From a checkpoint of a small autoregressive pixel model.
Model: 16-pixel images, arch transformer_decoder, norm layernorm.
Training: nadamw at rate 0.0013, 13200 steps, batches of 128.
Data: trained on close-ups of made-up surfaces with and without defects, 203450 training examples, 8.3 epochs.
Rows from block 2 of a small autoregressive pixel model, named by matrix and row number. Rows with one number belong to one neuron. Each number is 128 + 24 x the weight over its row's rms, rounded and kept within 0 to 255. All counts start at 0. Numbers have three digits each. After the name is the row's rms in percent of the matrix's.
Before each neuron's rows are labels from the 100 images, of 14976, where the neuron reaches its highest value: "responds to" is what is common among them. Only what is clearly more common there than usual is listed. The data: close-ups of made-up surfaces with and without defects.
# fc1: MLP up (model.blocks.2.mlp.fc1.weight, 1024x256), inputs 86-171
# fc2: MLP down (model.blocks.2.mlp.fc2.weight, 256x1024, transposed), outputs 86-171

responds to: hole
fc1.219 115:163174098186080149105128104117127126095085085148141163092109135124129142113142133091108117125158164133131137139128120101120083179159142124135090140122146132140156118112141124110132149134100109132104136082110127133128097153143125147149081140136119164139146128
fc2.219 112:162110109121151147133152126153138128120136113136139123133074128126104130115163131116139151155167132131103123102098101153159142142057097147171094132114116138163097191153109150117129086135127110134137146127124121140083141140147129119105144107140120123176124133

responds to: carpet; leather
fc1.5 097:162143129140152119115119072107067130130131105126129120101128128143115137119105107078097086150106124115148086201132135096118114179119174125119095119119139082151147117093168088141129132152137152162134128141089160111199109144105140145164132129120114187107115106
fc2.5 106:092192116144133117144161133139144120137108147132150157117113114133120111099128152197099111100140131115163146176123131121136166141136141144124165107108122144134138119132150130104139098162136119170172147082118104146135124098134095094127115107135152132121100088

responds to: wire mesh
fc1.473 106:127126140144162099142169108093080152116150119128132134133112173115100122102126109120111095115146141127121098126139138115125093188108126154148088122105095095183152082116115119116155048113135169124117145132115109094137118141117155116128109112119166152154164105
fc2.473 110:113107115132103121117102136126090149154181125103158124135119131177139123163098150122142143101089104147108155198096099172120123089150083130084132105153160126118146145125114134134105153128113144105107144112130148140112117107133132122153142150105132110103153163

responds to: brushed metal
fc1.281 118:128112117143110179138140147109107109129122125157113165104147116112100122133136175144117131098172137139123140109159117099114100142099112153114098122155112116143139105109106115111136158136110102126158137137140126125141098128151155137147138141120155149123141156
fc2.281 120:109151123121134163121160127137148104095110137165127116142162072137121101114140171113107132113121140139144125125175137144108095103125113111098087078117115135147163110155135117143125127106123120147177122152159100112161122124108131097116148124114145134121150148

responds to: wire mesh
fc1.61 099:121132097089106137139096099138143141131093101136122119097125144160077121139130132106098139131156127160167088167103154139121119167163161104133115055072149118146124105131171133166117128114142114148082113097127126128082148154114134142114093153131143113132121129
fc2.61 090:096108118141115163117146114143104120131127164111111074070151140127151120096112124126145120086128119127184119174123098148139140168114137101180139171113150129091118102136127120140095127153122147117122125147174130172141120115142125119148147108169115159137108138

responds to: wire mesh
fc1.71 090:145103120096136099135105075159118138150147089115164133109123114169161121133122142119096119084164142153122112196165112148119137133142087141129083123118092110158135155137162100155137130156140081134104157143107146129144113136141120140122150147123086183121089130
fc2.71 083:163109125187125166124113145125116129120153165116138123112112107088136081114120101131117120113146147112112106085122128181147123160116105132141143108123135108129163114152196134113129093135158135117157108153095131127122156155128155158081142130122146137104106176

responds to: brushed metal
fc1.757 088:137137157121136105160160136130070098111130159129126147115148184130142112111111146126109098136143129149161133112166134102139109150110088104109108150182130122145092175113074109112094115157118147185104103170154088119133123108193121098112154128091169140126138161
fc2.757 096:109089122171145124120120139132108166146135152141132108099123113137121133139110104125112153122131146123113103151099115144152121121144169130160133141109167113146138138119156115167131113093180136119142132160127131108159137154081143131148110111099103149126118139

responds to: brushed metal; woven cloth
fc1.748 098:131160112144092121129138140116157136092136145127141110130149193130123124095093128143152137126141155162193114167155143154152098110131137152159123095189078124138100146147068104063127107144108123176102186118064139126094100105142138121126151140096168152096102177
fc2.748 111:107121133152146137116098136155164123129125202082179130124126121149112132158136080131125145155122116131148122165127093120135113090098157114159136102133113087167092121154164145141124052120150147136105168118128129145156157109144146145108113140128077156122091132

responds to: wire mesh
fc1.659 092:147079158149136107135155115135147089125101062147104183095105137128160143145128124101065158141157120119128139089121108115146144170086136131129139160096161088120157113160152163143104115142136102128110106139128137184171163149110096155097166125155141111145131121
fc2.659 085:107091091098111148154162097099090117091157111147128099155156075159161113165131127120130146087155139108103064156119131139111124124136133114087172101123075164163111126109149104139139123093146148128145121130139097153146078114118121099096127105087095121135149110

responds to: stone
fc1.563 108:129089122109153133133135120149149162109160141122098146124100170088137132095134146102161146166074097134152110082118114134135116146144108133167117118087132121108132092157118142131089103135151118124102179154108143137131152133179149158098119160116127140126102115
fc2.563 107:078120136145127095160123150128085143151085156123152114102120132138137102133128101114107102129156151143085135077086137156131139103138149151153144116120111115150127140171152081139106154144119139111121125168129136107161152068108101165131116131123130137125119115

responds to: scratch; circuit traces; leather
fc1.202 113:142152172117100087168137101133120105130164140129162138157129162129097071115115102124118114125174136140157151203146124118150155143107128127178118108105124123151132079120121105101120137138107141151106150145158112142137111120139179124127095132126131131142082150
fc2.202 111:158122115133102123100099124109101105090115123140150120143147103157127148149139136121149136143065127149139138122149159151143088052149121118090104119116089116103175135102118134123110162107114152150120168126137111090146104122134144120107122161104175109114151159

responds to: stone
fc1.238 087:120109122124151179094121129146112104116160134116105105077121131126124138131121142060147166155145134107172113106190122118141127119093100173143136109170178113171136082116128106156149120135128103155147177105114142125156147139150146174188139130133142143139101137
fc2.238 079:137154135108160166147122107169107140129106117100087140164117109126142144122158160106163120130137116092106153119117107092108077150112141141102134091128139120158097114134136109124130151090175072173131114163084130109124157170111153175174126123095162135151115137

responds to: wood; brushed metal
fc1.721 086:147098151123153092150118128118074140109162134107145139088147133150125076133143144093116099161120126161159130154142138136133109149150127161109110100144109122137148137132148147101139095134140113131141160105109122127130078126121110147154127143139133167118133164
fc2.721 097:115135144078155156148085105077157090087128120121140118144173146126120132090130090124172108108126123138094134173089137124130182134123121102141124134083096126150072106074114145141170115103125176181118106104139151133112147135152100155114113136112131145098112120

responds to: hole; leather; carpet
fc1.239 112:130144150137112128078159142136121142112132122162142124075117155156140165090112138088114140127146135134134135109144136144116130129166113141129147127156138134123116144108157094105139143163179114177083161112154117157158113112125134144172112148083092146135105091
fc2.239 129:163142119139119123122135135163140176093159138133108122125076127162137151148106153137114138138120141135111146060080109180114122166137135147152173121102136114146112160142168127069090098084099121120157125156155110146136104131145154101143163137129100092153153119

responds to: scratch; leather; wood
fc1.451 094:157118162108150129159125092138081145120133131134153122105100133087102093130114110123093157117154131119128114137133102102144131136118096168154084088134140125112176106112087097111136121137085144155156135081150113137139091118138157149130084118133190166121127134
fc2.451 077:152156154114081122129124066083142104109152161174111129130155159141152116108107143116171100138132125151143118135142170114134121109118140165113159162113147166128161080103125109107111148109123158155106130127104095127145136117150118143127118104109188106133118106

responds to: carpet
fc1.247 102:148103105141101101152113097099120116110133133130117186114097140127117130086112139137111115138154134091151076134158134103156114075087154168161134092160142152152101137153165096106087133126163137203137130144089173136104116131121158150171080135143123129119112130
fc2.247 096:109137093125180118118138128125136150106091101160163134122107137091120153131132150152101110129173128130187087127142057136123127122110095150125159083110120136116133062149129125116136111130161094122161087135082147081113142147140149139156157164130162145053125140

responds to: scratch; leather
fc1.365 100:119154136160150154125127119126187128159107111133151143110137149135155135095129108136118148133095141136120083173129116086131179108132156148133109135152097160113132115138142122113134138129139132127129166118121150132124090168139134144101114153137093136139103116
fc2.365 101:129111157126132129093121182097108157105151167142146126118136128114127157126105146162089139117149119131122116120130161192131101121153131126149127145145156095148109132117155142095127105105110128119137119165087155143025106137111145156115133158091106113075120158

responds to: stone
fc1.661 101:112139130130128166157167116066144131148140106131115151079136129100104112124137158140144141115152089126092102162123123111111107120141111110141139133086111139179111117145141124126153122132104094152117131070130119145146094159124099149112120155116109104127123146
fc2.661 108:098107112107158119123152122124126105146127110131102102159124124124128138142126125111141110173156116100117108086144133124152117165093159074104112128159103127115118131164074115100125151139148091167154150109103119110134161137090160119125167124130142138131099155

responds to: wire mesh; circuit traces
fc1.538 106:072103144136137176107151129136158119109072116146067148130139109103156158101135165105085110107109116103146140105127144146134144091145127128131098177146177090135121116124150095113049167109140149161132139153106125128100125134164077153089096131147142145137109133
fc2.538 105:117147119130149148120068127095132082112086143095125076087112127139146101106134133150129146115138103185153152126099108091123176083121110128155158125114108131122127104170137112138123135097096108126090139125164168105133145075122158149136179142122141175069133150

responds to: carpet
fc1.764 091:116129144109117120131101112122134124141154136128133142139103124125129100135132096094102103112095128143152073155112144137121105155119081113133129121103151099118149132134160108125114125125155113169110166077099143142136116146117134154143153123116143159121065139
fc2.764 096:165118190173113104134082123110156132095117167100130134138095113137133106113139147185150104128113116105165145082168119142136123112127138140138151116154102129117174106127132143111111110073103102140148111092072141141144139115103132120118100149127188135081115090

responds to: wire mesh
fc1.280 091:138103108137106155104117154087104145187113122114123115113099107133122091146115151127145134130115116163136112192128069139113124096094098127094121126134143113137164120137145139106131155095167093115116130110111121163121122136121134175145141158120112142165135101
fc2.280 097:145129143113121141142151086151167139097094119137111111154172103119142134121120150133142108127111147124138092152189135129154107146069125061097123130126173129154089167088123130084136127122175199132135135132177163086136131134117101075048150096105106147136120125

responds to: tiles
fc1.89 103:173114154151092112114106120110118151107126140110090132145093165141144136145126149140119117148127111156146125124132117131160093148100096147138132148091137119129151115176127124116117077130114132134120145144109145116155098112143121154121154146144144107108117145
fc2.89 119:083098109125135154155171099096145139130118084114139117133141136136124149117148121142149130117111148115138108149135117135092126133159134102138129156072175141124079121080140153166108146113171159122143121086144122133184154146143134106157156115086109122160150110

responds to: scratch; circuit traces
fc1.207 120:109140102144137121136125165098130143098129130135130149139103150112134175155128127109097158137118128150135085085169133130152103105146108132214150141119139119101189098157116153140117102169072121146136162134108139093071126149123148131128132121110127135130122167
fc2.207 122:129113108137143101099111101153117153135123111081141126136096119155124125124120160104131142117141114141135089106159129127142090120142114121165123164122119090162119105151133160135121138142127102090147155136112129109089102141084144134136089135156120158129148122

responds to: stone
fc1.246 096:117117137138159169148128094089098111155138062173108127116176167122146112139135128146108142126119133144169119153092107136107138084142092153167122120140135145109128104145138084100114126120111132114106125088153153124110116136155133093151138150119138130121135121
fc2.246 107:085120108094177149122113124140123133140103159104147140114134128126183142161130153103122158099134132131123123077156132162120163097075114125099143126136122109186097170148155123082124107105169117112103136126075134116125129166136102137102169114121086129119139146

responds to: scratch; circuit traces
fc1.330 103:068135149152125147131133166116098092128161145137127104127159166146089102133122173106109134123127125121154121188137122096130113083147140118132113119109129138093103107102179111137130110134126157106070158089139133131120124136169176115098136148104122143128080155
fc2.330 092:138132122158100136110111142112164108122139144140159122178142074078132160160106110142140131143082147081109123172100113146103143112117132095122123105139089089104131085113142131142110125166101156101148117133137106120160128130146148100127119112130143121144123148

responds to: scratch; leather; circuit traces
fc1.333 103:101139128171165103113148108118158142105172102111160117146127092165163107125123129082088140135145113119146138170099102141133081108123089134098108127151124145133133125131097136119121154154104110126121126104102111137116090127134183155113118132106123143148081138
fc2.333 110:084093165142128155104138134112113156123158153120118134154143124131121125157135119117122142136148165132075114176104123159142130087134142137078140145155115084139123142103128135084145137137103181104111113156116114166176106157145148115155105133113094093147146153

responds to: scratch; wood
fc1.134 092:083121105144103149131125132157172120114163111166087124138150190137085120110053123111108150114134130125133117161153128159157135127124165107152129143150164090142115114082123090114121117131147137173107105110144165162119125109125137161122092092109109138137081155
fc2.134 081:131147150152161124112147129153135162130118143152177153104155127149089155142101108119099158121091113118168096101087091126116140112123117110127133117145145075122147125125175142153110134097162084105106133138167149142128133094077145149133141107159124135107113102

responds to: wood
fc1.137 098:152133132144084169132106087099104145135116115133115174106101178150108112122116109106084147154147164128139100138121106166114121119093153151151082157114116111116123105165119096149149127132125139114084132095125163108100080153142139109118162123133163165156108124
fc2.137 096:136124161144158094096125163101097150119106152152142097140138135151097123152106126126069108129118107122112089148135132148147115099133137114159116116134128090115178113169112109157110110135151135106121110097173119107099147128100105102159114140127146156120142110

responds to: tiles
fc1.649 092:111149141125090110119131150106123155159093093140142144106120161145141099158113126101108179151090118117137097097139098103086105135196113124134145088143120087107174131125144088145127128148107123124113136100116152110112097097156148182118121155116134132086142099
fc2.649 095:163143116110147116136125114078130127162112173139126173115139155096121126124138133140113130144162143144139177161138152143156169123141095147110105118122108161152071158096096117094157146109158110117108139159119117165104129126141129162147163138162123128132126142